{"arch": "mlp", "model": "image classifier", "dataset": "coloured fractals of 300 iterated function systems on busy backdrops", "train_examples": 97500, "image_size": 24, "crop_scale_min": 1, "horizontal_flip": false, "targets": ["system"], "num_classes": 300, "layers": 12, "norm": "layernorm", "norm_position": "post", "hidden_act": "gelu", "mlp_ratio": 4, "dropout": 0.05, "inner_norm": false, "width": 384, "loss": "cross_entropy", "init": "lecun_normal", "residual_init": "none", "optimizer": "soap", "beta2": 0.95, "learning_rate": 0.002, "beta1": 0.9, "shampoo_beta": 0.95, "eps": 1e-08, "precondition_frequency": 32, "max_precond_dim": 512, "one_sided": false, "adamw_lr_other_params": 0.0026, "max_grad_norm": 5.0, "max_steps": 40000, "batch_size": 256, "epochs": 105.0, "lr_schedule": "cosine", "final_lr_fraction": 0.05, "warmup_steps": 1200, "weight_decay": 0.1, "adamw_weight_decay_other_params": 0.01}
Rows from block 8, named by matrix and row number. Rows with one number belong to one neuron. Each number is 500 + 40 x the weight over its row's rms, rounded and kept within 0 to 999. All counts start at 0. Numbers have three digits each. After the name is the row's rms in percent of the matrix's.
# fc1: MLP up (model.blocks.8.mlp.fc1.weight, 1536x384), inputs 192-383
# fc2: MLP down (model.blocks.8.mlp.fc2.weight, 384x1536, transposed), outputs 192-383
fc1.705 051:448478516506542498458520523567448591474528542460413637487556526509523509501490553454506528513471526573490489533506528492520499446507509422423425489460570482511500529539468514518509517479496509516422477526456491538514495487487496464539555523517497497522417485476474553526523566526482472513544499492509484490480509455538465548480473507546461481553581528487438552437499555507586519502512507493497497536514507491455547458495508448502512467424476476508481485477496517523485474536514538370528422503485526511498488437551438494487464501430447477465540533500508541525516475477563476431
fc1.706 045:388530546449543467491468520521472533477497518489462606444532477486450524505540538449480497530507548569517415486503506474550506454531483432462467477428467449473538545547506542528498514519502487527408512483476528460431487508489482463520568514514492499429485495474509511522524519475466524557535487511544581503467494486521454536468441528504485487509561516502411499476493510466553532519520552505503492547537498451524450441519519480485489498412452522482482523504474481458536515501555477432541436555495538467490480465501498526500493491422463461518520547550473487448473455471555506463
fc1.707 050:474485500479512465474513459501432553494510577444470571449519456538512503513505553472497514479460509562506510482523535471610532445470475517467428516429560520486493546522504471514489519504485511498471482515430463469509516472459438451483534559527461446496493472558470511515562590458530409533531489465501529508496462496558483510465495445506543453562582526568525523453493554531551509511482480512509493484529494434484488481490526501469519398409519519520489506581517530479480512502522526404483479494483478453455528443499491502509490511434459463447522558560504522492463413522542467502
fc1.708 047:460458512468448486502518472570493527503474531517466575436518513462459574507510531496484511536492515514509466509580490513554506457516488384442447515489505512488508531522511457483525524508459511544471518473476487486508502491506511476497593455547499483487472531531484492499500523471472469554521509492517518487550430475577482558555478486554464450537536553413467521474487527458510514533514484453521460496500499569475488500458511527530524491383494475455512476503473451460512504495512516418497467542484513501541426485541494524486493550402503523549476451594467533440487401450512487412
fc1.709 145:451538532529477478550550520460484485421463480539503587525530512496575527457508524502488502541481492495495561581458510522526504466476496482384626485501539490498512548607487541453514463431440506545495430479551441560506491474522505515533600474480488494503532470527588514514537542500517514481499556484490540469575466485424514479523616445478409505473448518428528525552444569562597465495515518393504468519512467451475440511454523440547556416507496519469524498482492480482526452493482497478454487512524447485489501507545576480491491527513467487476556443480547511463489483512493469469
fc1.710 059:489498491495527476463522486562551445496483490468416558471483542546509480524489467484501512521460557584514556478506518522593470567482470447469467505464557481457501509488510519425485531549497518555616466570578476552533487513495470451467535530526497508462466479528498488526558524497560439533534438459554492473469497494480524521465560461536517498598540509542609538468417552497570511501486436473485486537509499491472546432495522461465523445437462513524497460496489506508525474536528510576543503501473479463543459490508473477421508494405492475413503464500476477476497468489413482454
fc1.711 141:517566437504537523499459515531403465464530488463521600444444510506431493453514477478483463507458559519445409548512515540523525506479535518461464450481515473504471462530503512533517499489395481474459460491468573536492489511468471505491476482523494511523424475558452472513532467486446543491445458518409535504508507500549468433545471441479507504514478461606626537477506521488570562458468460472572460530520500410471543528470482426536524525426504479575463531507442479475429474470424475436537529532444500523557522534431494504449568475483470541540507458489502506513461474536469530499
fc1.712 136:538387490519479487530528537449501379557482520481482527446509481449475452516498611531532525510510443492541476472492549474487496541492464455480414515481456446465515430442482529414468544495557511489518559495367488473503482457443497481526551531546439539488502585497480504527478461533480490556503493523505537525484439492532608549510478451437527448501496579549480481468563491517505513488427506453441547485448496567562475446519494452464515462496487517489495456494501457497500504514476466527450457494528506443489437504571520499456514480545538521515525470493517572506514483489539529526
fc1.713 125:434448503462564500593518525493528525487509508488457554466479539561524450526483486488470503496463510550465561512553507451431526515492455578517518489468411511519569496524554548448474505498477479538454494484565526565497481511556506458449447480519455556496497466518595470524512457460560527542510429482548516550499467484478550526526458483425419487528485474419633452452465509513504444485502487453537485503517480514525528505520491513444462544457522475517502596426506448493520560474511515522512530512486520526452480458466518475516502600528502487435466530467564443584480465554500520475
fc1.714 047:439520486549470490417521525526521503506569551459392568465452536504470451472459503497517498544459532578517552454477504530598519525465519369489472514516436440428540500489513538505461517503465540536481471523524504539470498471525531509496575523530465500484445546542531492514498611479557547538563489532539499525491517517496496476539491520497435502575585491564514512499487527500594492497521462481458460529446505515459539494488487537464515496458511467498493512484537471524493446455492525446486461512513510445506448477509547480458473483397450477540531475480456478463528417493497518436
fc1.715 144:463551475501464503584501551531506521494515432519513545479495498455453482420530438541517490497511504504495519476450649516520472425454467395502545474437570541449453500346514460517498555534518476462478507485483469546590546499542516441450493483512468459534474454414581557513537514506485456529521503475476506479462534485519513473408491505500477519513536523569528454450502476538538506511519458453526479531502470514434438456538467492554453423460510466519484486444527567508487525520523527447526472531533460553558534497512527487528481505516524474494523459468447387425495454517510477446
fc1.716 047:432429510478484504419541457528476494490557473485449567478479583503470460501512546526500476501477524530468559451519491479572489510497463434494417489478519460457549509504531484479479509592527511475498520501447470489542546538522434474534547533512501492511500457614540452502504578471514497515535504497499511517507532519477511487472511528477414463525539541572485525472481559466527534514508478449443462513504489481467502443480496518495499455445525450516459524507477511465496504420516507446532509505508534439474528447545482531507500526416451484490538506505488452502470411488476488451
fc1.717 054:534496499482477487476538484481607438562544533469520557498437519480490536519528485479518491535423448570521545469489535520592478556475411521461513517468547481483514518437507458447490516536539484510573473549508474485506514482451518449510530504504479466498549424494503477521541536459555454509496425486539529521515479474475509523436543442477459485529508491495579496441468531487586574529493397521505510518534506485492490471492504514505490407551463480511485505526499470493523510513527532568495465520506464471481468431526536522472473447399477471409504505514474470426488444464487461403
fc1.718 040:474494509492477471418497526571520513481554544488426593502506522509503502503493460480504529545456463597486526451462515537572473534516455434509486490499488503481541501526510517485462500532487515456462449591449502514455496486497534485485566529546501481445499451548573510519543562465498487612569464452514518516484496490531520484438506519517509466532588566517535509505492539511568532541514475492466462535496470469493520433510530494479497497437460475503525557506513461488515529502494479491500452511486499466518463471549453528468490456436386480538504478545486497434502398508504507410
fc1.719 142:458414504487459486493454501448495565576608447442510594589495535594492534497518479496502519479493483475529549505472494525434509443463523505491532500490432472475536486510518487473453520520539543423405471485450448478535474517484447515516557417539470439532504585543507524534495480498490501460525551530551536499464456451476550528534610508596530444478544518474395442444515522469478497495508490530540453481476483413523471461491469487511482507530493499506514545529504492447494523547523505478535547538516503458473446542573516526486530470516444509569479485534479533459480490498520480539
fc1.720 156:503446498500530441546506506570524612487525504539478554533496468500541501473476552462504467484541479493496487519574493502576482528469441404495464472465538532446439484538465511508454510488549501434535525507574557488486522518559431456485475514476464574473532468457511484513544567470485551536538506537418511461513557456497447509488482488502432467484453539389498479537573504579488464506577578566490567545486487488541588504497506463595531557509479546507508510442515418510519437569469478535471472521481515494484506450456514444430516493497496473543485472497483663582535488536449467507
fc1.721 149:527440518497439501479588466460515522563450517496415616443571494522387502554451598479526506546503551537511488518517547495460455574493467479493578507502505444496488496518529511509466487465542558520551498567487444583438485491484483555541490464482526561495516514511500485482498466542414531462510502432522480494516470483497479457418525474621524446480571512488559512513565531451544553511502451574492486529509532554455456522523475478451482492471502528479532434505434476477491562470521536435504474466551495526524525479539501450563447463558552496478476487514437560478530472526532518430
fc1.722 134:508528504511458489520503501459468445544564431550465467554470473535422495545480558470493489516489517471482546524484536519413485473509460488516444535512504470519495516484479472564512462529540485479532420514546498435509486522579498484509535490493513440525575418479479482470463499528445436494587463511497517516543461498460511523549509478523454522489567473433553527534605463460533443494478424496430490479490525465474398454434509528514479535493479487477471479479499461543498512529567469547516528517518546525562474537508500430474555542510533506564490437518452577525516429455470524473
fc1.723 054:545530507494485458505535527481616385441455477509490571484482530558471528467492510491483529509449487572499576486511576540556475608522467522424540478491556494458496495469491524476505514531498544508611528563519530516457487503492529492488504545512499487529443465556521460520533513506553483547507499496548502511520522496513516527564520467493500488538556509525636420467509512501567520535514434543423540506528483556460477482482491476437494389503501490513524441525519417482492490534490513565497428502485482454483473487518533471455527485495446486479506469506461466403491420466480451403
fc1.724 052:486524514458518482427517542459561528444510414531478545486528537534485535528513480462489507508471448548502574501498584485557483453458479534470508503465607509504539511503493467503505492454497490490495560551504476512496502501521505516516505544507544455454565472509484449548548517521548453543532450473532509490529519494499444475478534492498553506526548525498597452447540543520587521553455449525464497525529481488450495445505515564448516410501482539518485484526490471483546504466462533549493438513499475466519485425489491479490462482368492463469523476511464478432458413539493499416
fc1.725 048:488513510481505488447535500450512501512483541462474617441536516523436514524515484510530537558481467582536517514457599547556508494479433480421473511500563497505489519518510500478476512499501485525531468550486543558463469517445433453478534510534441464484444431532419500511508581498572502539527477483541514481513483488517519501504514473493487487591543477534618491490476544481594522540519481563492541501511468526487518462489520484475525436488486499536477462543529468520491484517505499491505468515499488469486457462604512492506472472448435483455510465519448513475479397505528455424
fc1.726 053:438535518477479462510542501546450511531445524472446574493572490487498484466507550502477514523484535586493547540507541468510471470487484494503486510439505472418556513473505511550505532517582468518497495515538470470483506489520503500476499520533530508509459512534455519537578506474519501521544480480516545494472498468511455527508444499451519541547565538547539425468481520486537513445537598480468500556544503386533485452518522492484521468491461546511531475507455515443545508522540475391496469541479544498423520495461507530495504492494453437580539543597473534421481457502521490409
fc1.727 048:532499499515488482479545507454636411546518498478426572482487546540483494520498455448524517532476484570494609479562534544597511552483474471467502494504524467451530502495500527466456523507514502522531491560509487572484474498471535488455489506535515481470473412523510479495534510487592476522545483470519516467504486506505509505464560485534486509569562519544624497468439559489546516497514435531446467540488500516501525458520512521473519452499493471524507463497511452476519497487483509559476457512484474467527470466507469532476550490383380467450571460519484463429471360490481470394
fc1.728 039:481469510499511474445554530554527490530573550440444596461518484522454504500504545499493504539469501589483543432505568486587491508476522450456469523488492467466522510515515519480461518509567533505414417537462457566451511476453531494529565564547485519498448465567500469478512526467554478533529505472494516505478527471541498475482524516511474507558582547512516509480482540508598505469527455548455444517463511499501492455510504462479490462442476501485522487530509450450492479494531515507517494566475493483531435428532486479514461480411423483494529488524489533480510379511509470360
fc1.729 140:511437471462514467408560508455449463464500510526425536462503480462458472509512508487473488541517569533503476533447509455547479451489461616478541447502457492453440473466467479472503505535458562464546517510452487588492502481471546476484523512473483553513500518486545477521513567561415483559494498505502490468490473499472457531490617463514567507488449479511510568487476496502447450460520462494494501469525475494499508451521504491638420401492515511502450482514485465535488439569499470524491498478517481500496498521424428497472507532473493463435415461525460528533493439453558464557
fc1.730 047:534458517465514478455538525545571456514478447520513603399545484489446556444548492462478530508487465572507521505508550501598484561454472500435494511484518458502511506520504481484483545487492476491553486548483501509470513511468508517509523520524519471495519469503539456524516462457516503467537459504476510471512501468494516532474576486514476440562501553478563523444499524499583530549495473505445500493519460514484502475488531542442545433508467469472502443472508441462512543463496545548520427495513536480552464430567510513536461475415477474460480513576460516424492434495472486409
fc1.731 143:430547501467546476437498524519573525600469437501502502519542471430467523480535542517480518576555520572486527527552560488431489480503553492524477519496456458563504490435527455477494477458471464541497524542490438533517521518486482543458508514501567582487477500585439394587511603514433516512514514480520440530563476471526490469405558488520435519511550523507535512515559516480489572477506475408523464542511505544477446487524487517523504623512547491434450569499485487470512492476449536429513486491499509420515454500471511530452526466476499510499488492563530461414509459521481461532
fc1.732 037:418473574459567487480543510574504522493519546466494583422518478458417496511537568455475480552466550616521497502543527475586504561471508444499439469443492476431511511511462499522479513544524488511441491505458470484452548512486488469480566530520518503467470494488490496511517487468496484491538494530513544508491488444551467547441510495510433462526493497466494531428441566475561531508506492475496462514540504520494471390530524503488511484415483497489505505523460468477541531492514457519557442522472524487536475438491514531492463532450433478524521497544454501428475428502558480434
fc1.733 150:521477461498461444491485406514500531579457494491483500595506520539517531563526518455464491522495540492470498515462512444467561513479418515510512479442578548526461493517450529521549549455481565496536494490475467494505508481463494501402493521493482446483479524468422496412485490476555575497470490487516557528561510501485514531498499475561454504519484506532480428511421497507482558454555619521518416518519514483607548453497485502480476522455542464520451492477503450439511436406504505480531473519541532477556476496457488521491613520558443435502512510521521502437497447539465472467
fc1.734 053:529508504482451465478442448433583471478488492498445541457476559519494505522519403474490488561450487571512530467521570471555468542441443530531526474460533534454500493486496505473491462496508478526567541574513528523518483509487514514485514548528490472527537415487486476505535501503586468545508445548534529507462496501513514522478581509530500488561496529494704517455416550485574541505477455481481486522555514510549488468527496508469496421478513508512521467483484479490504519471499501565529459512506490445518480433544512541472483489411497470464493480569516481393502369521386458445
fc1.735 043:485511493473515484442484476552593427539481526535508567506512516534521541428512460458455471531441450562499474456570523509603462491499481522436438483486501548428522515482490548497456531522505534461492443528525498477503488485490496494488499548525538515507507486544501516537542509512537458507537464522536555531529526511503503506572512459497470480541558488441534528412511552503554535544464459492447466562533463484526422463526525458489511393508451529478499529510482479458542511523478488523492361509512488480510483476476540505458510468486436481472482512531465496446476414486553463390
fc1.736 053:479503540489545476501505498583450596457430562441477585461516481487462503487487553506541468570519494549518508465531535493564450432499492438452442480473391529492495535513464500529515468539532505502444546433510454475528492515557471520532565552540521473489466507500501454543533582468457442518536490483533537532492492539548532520521478522504501434525493600468428497439438558467553473515488528443481517498541474517561468496510512524549442502467505469480508555554505469468524498518468482369494442526450509480499485476448515441457458502448469513485528559506503514524481424512626507392
fc1.737 143:467456509472520490590542460498581479520518453498417501484533505436475516573534499430490511526498498571482548528469440521551473472525540445518458453454530495450478548520529523533509542499524515534428515532577520546456463472539539509457562480492550462467498522596502568536507460477452530474486502478509497517498484468540515484494358534429537479524528520564492480522560554475476447520495498447414512508491526496556510503500514503412543392471513448532520479614509491456512508489455501428489506460548552478522529492519462456491493426506374512569422470515501572508507547520480494426
fc1.738 050:433507515486516495421505489530482573454528500517451568458502499501458483509532495459499526509490512556523554486481507490551497467453502485431497501447606481468538565535523467519474537489480494450499505532421487481509511478477526436513579546514512499426459464558528449497503531439515470571559466469519467510461488475602417487469510519547468517536568533528539470451516533520553563507483534493458497511449474460460503441480515529474526484483500494505501481485514476478489493483443533474527423535512523472525471426600503485515424505392480467511505503532492522412467407486499503425
fc1.739 133:474460463522467482533588457470585419508530470475427516457476487472401540568500528503479481532526462518487549512487458500558492437491487482483481498455537484419539523474525538534471523558536504577424522513532503581509536520520534534474578477496552476522465508580510530478527458466440545492516529502490539491485506513549534520504410512427531500550549556603489462469514545474485524513508478514437460475491502554504552527507498491403527396423492451498557499617487517485548484459471498429435558466531536519521492513485467484507483488463369511571487468531487581483509463525472493448
fc2.705 039:529575526476525521494559526462507497458469526477439497490495460489473519467485484459494488610513551551500472482496610474568525483496475497482421565508539537493581460538520549526487476494492507463490486556501523495497489522481493483461438462543476538493501484504487483520495498512532504481512464495542518541493482488521493492562411510522468530563506531449517496457505609484630493480493554530453508516499489541479495483504525513504516483444530470494460443538469509451568493537482510397490444483498544465478591444515549480462527474416463538474538426497544494425502448502538490355
fc2.706 033:522532517446505512527444471502501467476545522480425493503471496514442517492493472480512516605511535555516454510518596452573528454495456517517466563503495552468558489492497532500490478511472499446536485551529553490479532530419504494472482426525460502483527512545487429538484416510505513522507485518536521533514492520521482503556507522602480517584522506477473480494465613502561496491462506515472526496500466453449459497522515522427506536501513516495496493492476482461564452530514486372506478495522534464465509491467527483457552456421456516501501466494565546406486434522548485363
fc2.707 037:526517503463562498482479516453469551393532477488482462520473464539519490498494421478500501646530567551472473511444526461588543447512495445465444542530510539485536518552516537472492463546493552458557436543487533514515514498464460519505540455527491523485494492618507480516489462478511487486481467526550514498462451517521584450510465510504515529505535530473491513476533567538591507470481500496481541512501481533504547468514533513470507533422470460505528486535490490471572483542512482353478468494501487471535514517552551474446555474482481524462546511519573553395495383556503484405
fc2.708 034:600473532482511512525542468406532512472489490504411427493494499498486485440482469432526517630486525562498483491440548495551512436491459483513488610494502535466592498510520486486519497462490517411585469575520515480514530516472525494486468431554483560488474525502503508522470470494531479489509477453511542530501532541548495489527484508584477479560501487530520407500456610521586483476481543485525518526495454456464552490486509528458512560471506522505473532536470539487531492517504496382494459534510509458520515457485506513453508494481478552499526432513544486459503429495500476373
fc2.709 148:524442541442542504472445494583503592517484442444536445452490470451501522566544466552518479523544467521446456451589450486447508511517507473577456524571446499491510498431495512574521499611542540500501622529436521454513531492477583456566451525519511482500496506506401484467443517549444470510454463488519532521542482467528501463503401478451582506465514467552459477445516558510455548505467474578581532495456492570522519483524501515494520548512488501501499469497531536499535588495506515562543519489460558520466518539451389546516546477446529515512466473489483490516523510481535506473
fc2.710 038:498593482479558519477490493502491473473450476493434457501478462577464511443528447446508526615518577562485506485486509455521528427511486467440470553485477506493569491570521506439484502460500523515596498549500525524509507528487497508516488478550506526522516432564473488548505501526518460503503492522522523526497451502534524496558469505501479544501500562471475559499564539549599479501476530497472536523518439474477491491510501483411504408470508453460461497519448494470544464523480493426458498504508536507492543501538513505514561461451440517504485480526568544441509410520479509394
fc2.711 152:463551536477497480591582474525512545498483494502482351487538475495537555559532469572468512522535463556447579429496453465457480515496504458498548568527446516479554445469461485479541519530498542517572532511603460505498475453476597468527505492466519487465508468439513514475491581561552446525467564475487473480494527494522501482412519542498443486523527513417451448534452486511448444460502580540507501458503517503391498506518509486458513561520503597482550548505513497486481489507540496505511504482514445479445481484537522491529466542463487482468528437505478514497512498478554477505
fc2.712 150:474567582448528518470451467547537577464468495532503416516492439519578488552513408538472506490519481496438527530586523543450481442530491493562595508545471510488502484523497473559571469486505509466512431477597446585530486443478602498492500512526533508513585459531491506501429523501492532542476473426489467483518539542483439494476512476537483477487458452496459481514430548489407518500544516521528545496476514476451531542564573497459499543501486536547532509478529488511543545537537498489548574450448508515517543526429516465460521512547433489489467441498540383502499559518487507518
fc2.713 138:559560487471494491406455465520511554556432485481500476594512456334486531491529488496496495521491524491460491494515521493479500480513585454452513547544583462509441535517482530551569463511550531459495527461483566418533504496457599489537556479500522403496496510537446514503497495495501512478411575507473491508551525490473471494491489543508546449513477475590391551520469531549462530481490483568492510509498499432386461511474512517506497497526460541526534410546454488505527481551556531472481584449463478481507456515485535494469515546499485494591429425464468599426526532483488518522
fc2.714 035:587533494464480528495491481443480459481515477492364494557513459560503513416498476469504513624516548558481516529496562492576515472519483460491481545512480574490566543500478529498506470505512520476543518559520554561481523497477521499496467444541485545480527493528505463539492501487503486496471458589471538494471468524515547501541493569529477507583508536483519514495522586517580530504496517534464525489521459439469527514522513506465536515500533469547442513512477455474509419486492473373475477499505549465487517506459545453470589488431427511493494420499578531455502408541503516386
fc2.715 125:514414523467487525470479445461498519513412572547439497489501445503495530504492524504508540552494483544447554498500483506530511561498510557505409559518443455459535533663471488505536453526492549523558501508475551551485472495462482495495518451506519518485558469575469516520462489481519490465499501498476431485551547499523545476504491505485479480551446449463532539477464518537500480545482537476473565492467486472542555504484583507472523505465490558527525512568438476495548496591481516512536480458479557450439506527465381522506512502470517540476523443509518519565530502497488536469
fc2.716 037:548539506482530506533469493465485424465507522500433492502516471535443472493527467484523493624484517566481494486486580435602516459509507538494445583501496526510554534504493516487524472544494518466471483549501556505523525492447460497523501470518504518526511481527521494534501458456538516540459458513493545521488537502487501523543430543510478488547503527485515511411530623515604520527494502535496526481487480461435516536492559502477520523456512470519449509517491461471565424482534497417462506508494538450469501483486516504477567501442494518491502453514522535462464423541511534429
fc2.717 035:499525510489542549535491518500502484442522526490434516536525465494504483497490429461497504682530576556459448483452574465584536513487525426482472555519486566480518483512514520482484463499503510469516503544527544505529509496468462452507510450530459506475474494558538520527495493514514494497490498478496549522496435516502537512554457518528516504551538521448542526523537566553674532497486493535472513503545447476473517479509489514462523501483494484490477502535477451433537493511525514388518471507481516485466542470473554481473608499454530502535504470563550529398485446544499499396
fc2.718 038:545533512483575511504506506442489494478528509491423511517491460515495508444513461465493515599504532570508459511481568432615543507509470487511457612489545568486540492510496543500497481495459541472553454544513529493500518512454481491472447455531483515472491490541525499526494469496526513508492461503533523524486472511523552487548479530559469490537536521481550501470503592492601502469486522512475533494511457462472485521497526502473515478455501467522481509519480509455602480507526519382492472506482542462537542467479535501467562459415486512488491434520552551418500384503539508370
fc2.719 117:542571467490516512551543506551443396407476478523498390390504418461558531518501599492481493523506518497463441506511475515484533505561497563495463582517451485521454494519467510517541428513472454485473549464455506491498487518490559475438472459507558506484500549483491534463461488519487517505481506461533471521549521432504482479481419512423485487524446464499494537549451497504458475502491551439481537493423512576506605515518540509508541469494456519523484504477432518473548505514455545561484506482498487505484527537402412453489388558418510548520509396464508453637523504451429469518
fc2.720 153:495557504486495525450491492405499462492408469529514454454497544457506472548493480590512516515515520498437481491481508504441472451529509554542541521515520446551504486454475545504546457518505457539545442525458451548525522453436503514458546486502501503497456529587507444509414501539502433498489478409545510516489457550484556505549524523490513466451552474536502524484363463470510527482363460491533489458465478498379421514474474548390490484466521495477577489527529589486523522446540489525517544510536483478546488537514479516561464459478506528497486534497496370459526436467515509485
fc2.721 165:480524497476556507517447553534501447417543488489530284553494473423543522501508324513498506526513466523477522470511447521478524504524548577546519531548541450520463513497490541487533494536474511547448554497522529457488498471471570475508492469536541482490487526505540516501468540498517474522455540526453502437507513510549533489583533501420441490490449483446450467484479474542474496544494510435517514442459531453525515527489528498531582538549495525544437586511529477546492492520457503527480541456532453469476504512464487516560581569517510552485529444503522414536497495505456535494
fc2.722 133:522480510469496532541514421517571558450480585472553412525505488454582516486497511527502472499457486467474485457548461495570459516525571509453558522553548480537485564512493543460500526511473494411457581475490484574550484509446486493443459459528510525465460525468540523489503513512497584508476513581454507520465538493527497448522421462466527508456430461541540485464347500453437566521528556516465541507450499550528575506535508545477539570490494507485531515496499592485482532525464540490476544475503497478414477546497520525531511438446541489447508439483491374485533517523505526575
fc2.723 038:562514512468543524524498515437500501480473509488417474563485451566501543413495480468501494658528531582457544480502530480553534484497518456503480592520526570454553499479525510497492471555470540489528473559501550463489534497500520494493486501523525528452454493477515450532477473480506509543500469491538557500451459497517488462499468506507468489525519521453548529490526597503550475487497488548432519523506447460448512537519509511470545497453502474490461486497472458461554434507500499409480507472472523482499551483494521474466583480445463477502469446550547519505472419560533480410
fc2.724 036:512549473445592529536482510534507514474453506492492550565391498508490508484510485490491526592539544530497456515483556494589497457515494469473424546493498528515572525521515514469496465531478500449574448513529482495538503516475500433501521468529497578497475483563529454505496464503505519511508440532477532516496436533549495486531423514559486504544504534465532476494473592522592470496490506526438493512478459502500550468477482482461507499493526482483496474496465419472550448532470453396506498479463464519486571504472550457493557480434535482495519473505540553402500444516502468385
fc2.725 035:581552534514543502469544525424498480432491504493455473499507433503440494448496497446514533625519546554476482445504551459598516467513460474503428576511477546476555481521526522454521463474495521471525503554490539430517539494469477530496477477508492551498453539593582485520495470503521518464524467541550524483467454507545517485540425539506493528539490508445540516471524569520608528497484505543461547484504464470474471494511534492482514545536492453516478491549467476443545454549516522367522509496484516498462539469475500503460583482455489525501522425525561491424533434507504518387
fc2.726 038:521572507499506543442520460469466467473569504515401563524412468529500490485474418473507516603542540528482499553503585450571516463507514436494481515521542516502568494458536512489528476501545501486504501560585555543517503496485537451513529445530498518480563496524475443543503456503554470532505472503521504512475457545513493498485503539474512507500478562543466458489490603511639465497462517459485503504496482463489470459528505507457529527465476496516546473538492406504569471519523490416480476454496495478471544514483534510459460474437425521437482493524559544491470382538545478394
fc2.727 037:501558495497539500480481485461505453476492522478392544549509451524498497473517433487497489660526545527461534501496560477566529497519473478481447573520492549475550463529520535466500497517496528478506460547514534497510515482476470468468469469543485564470486437553506486526499512469484491515471471519548532512501467473492532485582486552512466523526515491458536477497534584544617505498516487525460543504529464498463522500527512481466521465456495485489489484533463454460553470529485507376499458498473533502485555472491567496441534494448475499480518429531564511467497389522545522360
fc2.728 034:574513511478532509479515490420499480489523488490414510563490484487482509425509458457491504614523529562498497537479579462578515490531458454497469570501503546499544479505508508488525496517516513452513503516482510523494508520490463478498476445533495519472475490557526507541495485490549473536495422550532528487478476512538561471521448532563469510559518506414490519494535590511584489471488496518500532485512452449481507527504536486448522505486492485504470505514495453447544483497516484391492469494440528491479545475438525492488557491449491546497520422545544534449492405490518528368
fc2.729 161:559498533492530522642462398472538505477540502464506454456482440529480553511523525546527498534494512492469522445536487524389537563499511489547452495535597533483533505498518529530538471470564552542481445501490527425467466500476492514470465486519492513512467524488461537500458466471541536461473522514448500450515543536476519502504400537508383515448487484474437462498538540507469467523429519535519506491448505539455509561504520505458503584493469479496479547505483529509525510471584525429516550495464494466516518488512601509507504475508550552530561481504485445456513488533424480506
fc2.730 032:523527535492545527510502507439488500436520509491435482517568466507490492505487427482497519651515528548493482487502549441555568432502517503480428576507512554463530516544508530484490493535536523421542454541518519475508504496501487437478461460541453556529431486540533510498495464480517477485487452472550535513497480537501496503479458524565453513562494511460498491499487570522617483481485463548480555524516477539432482488486480510468506519527532470479479513508471494457568422555494473381531456512523500492485569488482515462447526481443523545506539425511574510413508458510530498354
fc2.731 156:613403544492483518595516450534465451415491507510514548424421446580534453523490495506461513470511519491498501471474453536565525545514467551423522472514517582511514487581487543497547531562510477509527535469525497495500491517488500431497539509504497481475556546489565583493501394511591542464475516496469508483557506503502537486516465455451492486532443488515474470508394522543460428497518525552480526507455489455551535512518498505523539354490511510506536409550531467483530552453573506526505524497463481554404584520501527525520473502579573527520502440477485494663525526485438512530
fc2.732 032:603538519476551498508488489435499468465567494487408513485516465516458486471503477469506506626532533575495470481467576484575521492514463509484451591519506542494525500543529534493539476518454496468511508551515516475503482518428510518513481480558491504463475463563504485514480495501547502519486459545531515537454486509539509489527481552559491510560492499497532450493508614504606485494486534500474530484499444464457482516493512494473508519474518476483478496553462480444575486496506498389496475529462512477484565485452503499470528488459481533516499428534573527435488405523529520357
fc2.733 168:443550479491534514478539507473447502445563505477540475441527472443525505513510479550507491463547507462478562495498490530514473486543514484502485519553381523519450501529533456480522421547561444506540507462531534482516516480527560578528584495532517538481508490457555484481508508472449477449520495505497472458511537493464469441469510499434505433489482483454487605498569459504421474501479390473508525476478511495424481536505503489506451519529462487501487477517473496521515527551514532521527522482463522525507523526511488479453507460490564484502455504457537435635488543495494526508
fc2.734 033:501542488486516532492484447448463552469484523483405568526512496555525485448483446472491519602526539530489499503496553469575522491511476401476461583479548530488569492514503558445516491557526524500509472532499554495557495503469498546516514475543493535511491440547531486563480518469466496475524440473567521514486505527530504474564457548537504494530494536498529482494493618497637460489487471507483510506546471497474503516505533443471530484460468484492477458537493467467527433455499537431508492495453549501493486493525567484463511477458497520502500429515540530433521348508517502405
fc2.735 032:514510485497513497519444471473509393482521491488403476519515496527501502460496442460494499627561528534484524505497626466512523473489515467518435563518525557487566485508494517472488460503502506467590525541520488508505504481468504504483477493558477545469500503506513404519478463504511483477500479508516529490508482549506497499519488516544497506574501522484522489489487604502596493483470513507474528506544463489469502513511506449419555466455537484522498476533495443472555460467518475359466485469516501482493524508476499486466567498470462524503525450539597511477517437526500479366
fc2.736 039:579564536473539498582528489481511469459550491519456467469496495453446486504497465473524512601503566530503431473515553485500590471482484512529472556491520515485558488553517537502569437513472547442540425520464521431534506504418491512510449515576497494513461515561575456535495474498524522485483470506537533563507487523517462516519568486613548551485482514541476457484499523506512529464510474491529540494478494521433441530483511563484479503524523464471440515516557550486586528511487499434499498531437535503527517490465528495487568468482470521481493433537518482435502468529567515356
fc2.737 130:456499487492543517379457539506405502482546508510481575424531477508512459502491478555480502525544557504501477510524591515470525549492501528493535519524435467560415486444486490447545414427435514392506511485435525499520515525471494499524434477534499530484513493505544507466469556503519457527540530537501492520503533449485443493461540510579513525512491525477465490550500506459543527541490517528547491483473474482527505507527509474509496592566544504509452526463501473461547463560465519521503491488487530423479485553496551553471501508467592500504538452468545488534489467467572536536
fc2.738 036:597556512489488528478509493495492494468499484494426502481493480508486488479481429458498502610511588552483444497501533451601535453496485504428455582509468516482564521510518518475472460506488508480554522566542525481515515513451509470492487440549493565489515522524523447499500454471550540528467468489454507517499457512491518489525492541512467503534524485494451474492547567506606507460474508489487550499496488533497489520538505514504511526494525476481481458508531464462558482550489497422531454494538466480512516492552500491491543475423451518471506456510596553444505441511533509369
fc2.739 118:500496487478528554351448517508416536406537512525460519435513486477525465498500482550511509512534535490490488480530605499501508566517491540512496524513469479540424476477468474465525451482453518450478545485428522495491502532447477476513449462523510516500515480499485437460489565530501425526521529541513494506523528496467483476468570516607478537493462525440460508572484526476498535509513531520523479438483475518519475494528483468534491569549546526523476521466494510483540469610439502514478511489493507451483469511496559570518501506477558497505574457481564500568529436460590529531